From a checkpoint of a small image classifier.
Model: 2.93M parameters, 40-pixel images, activation relu.
Training: soap at rate 0.0032, batches of 64.
Data: trained on histories of elementary cellular automata, time running down, 147500 training examples, 6.6 epochs.
Rows from block 2, named by matrix and row number. Rows with one number belong to one channel. Each number is 128 + 32 x the weight over its row's rms, rounded and kept within 0 to 255. All counts start at 0. Numbers have three digits each. After the name is the row's rms in percent of the matrix's.
# convs0: first 3x3 conv (model.blocks.2.convs.0.weight, 48x48x3x3, standardized in use), inputs 0-6, a 3x3 kernel for each
# convs1: second 3x3 conv (model.blocks.2.convs.1.weight, 48x48x3x3, standardized in use, transposed), outputs 0-6, a 3x3 kernel for each
convs0.25 095:085105114114084097061113089126153113131128138141174106105135129142097084160157164115152030149068144117140187144105144118088127119100162097075127137127136141091146092167149151170121100087104
convs0.26 097:151111106132112175098107143077164087081214102128120098113111108115156167130143130129124167107120112184108156130109178116134184135119045053094175180159129108111092104075105128085173088127206
convs0.27 101:072120195143132115126130129124081163123179104144115101109085109114144156173132160095137134199133110149134152138122139071137126088153158150174153102135094167147068107079156098130136128171084
convs0.28 104:153141113184148119160109150117130169084157122137101103095195191191108087137141159117118083178112144132122167146116165153169132136132133077138146149133092142118129146116117103148181124118123
convs0.29 090:126109126122132108134143121128112126110177139135133135120096116136146140097095142107088112186186087194118169133157142071115093097122132119114120126146120136145112120132175089140132111061085
convs0.30 096:166118109132108150230147104127114175097119087148130134152099094168157054153131113167050134114071132114097152096157137163148134091105137142047143154127106088087107089164156173152140123165089
convs0.31 103:108210105166118188098161091125149100148158159061143147188133099113129149091118110140126178045132139183093154138131147115179083104126140120073163086077146136099144045066133150110087154161181
convs0.32 098:172147151060139119127135145126114118123177146129145169128140100152175135129100089137113139127143179113064123139088118160155157125138132103108162162096166127144124119153167149078072131114097
convs0.33 102:137105130142107132122126136175069136112117129126130133115114141159112136142155163146157099138176127090137079112145108063207155193120159135123095096126105145102183100144197133128100160069156
convs0.34 096:111116157066109180175078147174111158126154131121108130132118108119125152127086135118131184137106126106089126119095066166110126165136181141074121124106130204113126108121105144109137123165147
convs0.35 092:078108135098099125122153163106155143095137181140163132185142115147156145079121107150126142041095121101046163138082146127147109130137133119119158096180141080075142076113183130107115069068101
convs0.36 092:176120152144160139187120121138146132155146060115185138119098082082108126078156155097175147132137110106144143121089130168085084119092165119119168155144110138146100068130165176151159078116175
convs0.37 099:090149086119071125090059076114133056169100094191137119135153192078200140130090116191130134150159130142122196117097149104098139152180122145122129127090138160103157126091126110135081140141121
convs0.38 100:120124164150106165116129145102135085121130115099141109080150150109116098160077142121136129216090089148119116179190144131150079106112178113167134100089143123133143103162139127170076113124149
convs0.39 103:135180122168188163144113111102107100143117152143149113139110109096064126120098128147124094184174113114139145147063160177193084193187070152143064134078135069116170086092100152131102101103193
convs0.40 107:115154122173108088094101177128140159174120081163112089113125066155121147082113155131094133147171094172152132129126090109195156133093125099113160120156101105101183113202096142146089158158101
convs0.41 100:118136100151127148097121107121096110157107144076061141151134114121127086133123082100137087099113104115117129128108180108126135092138108105141066147110150122108157143082155105122127121163097
convs0.42 102:140104133133163177118134109082144081150152112098165120159031079139089129111174153187201137065165155137067161133159132112171140088106129092151120111085161137150105116068120097150144130144110
convs0.43 107:173159098123105133161134128110120088106200160108124140099148140106108114114139126121123102154093060156167100171100064205169110091133124077164155103162152083153106148138161115173147117145096
convs0.44 105:081104114091194126172112125100140192130158102105069100079112127122064074132077167085109127159131192099111109137111144122146126108172170155117086079136132123087145121090120130102090138128104
convs0.45 103:136118122113087140131165111134110097116096238150088044060125159218140050082184164145123136119132121144102161094150129108131123111114136135084078059151094183131101150071157117131110093088149
convs1.25 099:132127169092086114140128083147106121167160124173106115130145113100126091118124120098149193110094108144115100115176105133172135193160124109156146139145085111127065116175151094070063163125159
convs1.26 096:100134141123084108213160147164113142133033125160113109158098138053170135120158117132153064130121117106108125130123194134144141113157081129146142068093119151183097127171183115176137127129097
convs1.27 098:185090102192156109103145101152150153109087181085159089145114134137117076149178128161132135191176117116161127121192116143096150127182179089069125161134166122079124178117129162151132149138137
convs1.28 097:087078135105152166164143138135120108153129071151149118129085154128109107092085101130206157162201140132105168125169101157133158089152122123089190122124152070165211147133112172145100192124142
convs1.29 097:117100137098106143160170111136168099137101136123131135098143125131137125174155150148200094159080127095068109086192083133132086124117117140154097174113070078082134120150158113094128102105116
convs1.30 093:176100085117140078179173091086169126147046137133080114092131124087162130125147107112175166122140143105184093152109122120134114114068107149112124122063149120171135140102111133128097177117177
convs1.31 103:127125205100118190107126180095122097075126118099114182156058123118121114118088110082158055143133099136178172145106147169123134119207126120133110118126145130181143133162174153157150163183191
convs1.32 091:108198162096114149130125152103080103087058162093099191134120174139083144099117150109134152154163096128135140066092167144132127170113133040145179066144118125193092106108132177153206151157135
convs1.33 102:131155150083164132128157140140160146086140126128146076107168140100148092106129127097144124137103113147118106124150068159101082081186075090147094170152111159061115152161140190153130147162128
convs1.34 096:106128084143138183144139155117146172154094126126142099140107136110128133115155078152087082078068114134089115067131124142110088140087119115097068162093101087151140142153169148170098149130143
convs1.35 099:104148146080107142111085103145158145122116128123134138128086178139073098103151132088185136138169129108126085090095135135130116123134112113193147078128129178140132120139124121119132087159206
convs1.36 097:140163098122106122150138061143120118135152118104047151115123135117121151122099116175190135081106104135054096114119118121117074088132136106130096181105124137125187117160148088107113127121170
convs1.37 101:090123155102107092169074123175131089113172168164101106122159114163165181145191157086124169132157139150150093159137138122093111105123111187132099104230148145091102183140139131047105094104119
convs1.38 097:122127090110158114100126111129144201084160071081128148116120146139112151119109127127147118118103078155150157146115176147120120107134134127185117126173114077072143145134133128089160115068129
convs1.39 103:105111180110171192154135189106151148125135122167162100099151167101154169168153188107138157097128121155189079155132104090179161051187082106120107173087177171079111103123128145123113126155152
convs1.40 101:097095156142133113096121237083126111149119140138158128124147138116141130129137152140113077113168136084119162174194144124089156092134154114104179133073134144130139081121104143138115144067160
convs1.41 101:154149141132097118139065162170173102111149146153189151118100171124127139192168117103137143170120129144087129121179110059068153103156144093138123119112112114105123171131159151168119105197099
convs1.42 101:135159161091097086142113133098134177153079163178120133128121093108128100148201156083146109174160173142165098122063068163098087133109205135152187094053237151089087131162164111076101071115100
convs1.43 110:072075151124128183144142073075143116106119180143139149138128102130094127193103165137152140130153138194144140113128204159157162166089095133082118182088134194155076159086114108128110098142142
convs1.44 098:148201153111170194060120151111157107132111110130154102104136106115102135143122134113112119085133153150149138167140168141099154120094030082152176196120133149138131131124099126156148172182146
convs1.45 102:123197152144160106128084096128150138122181133149166126112150153140106137141057129133121128108112066129121110111129133054127171177125198067117094185100073152118162130122082176172142139170150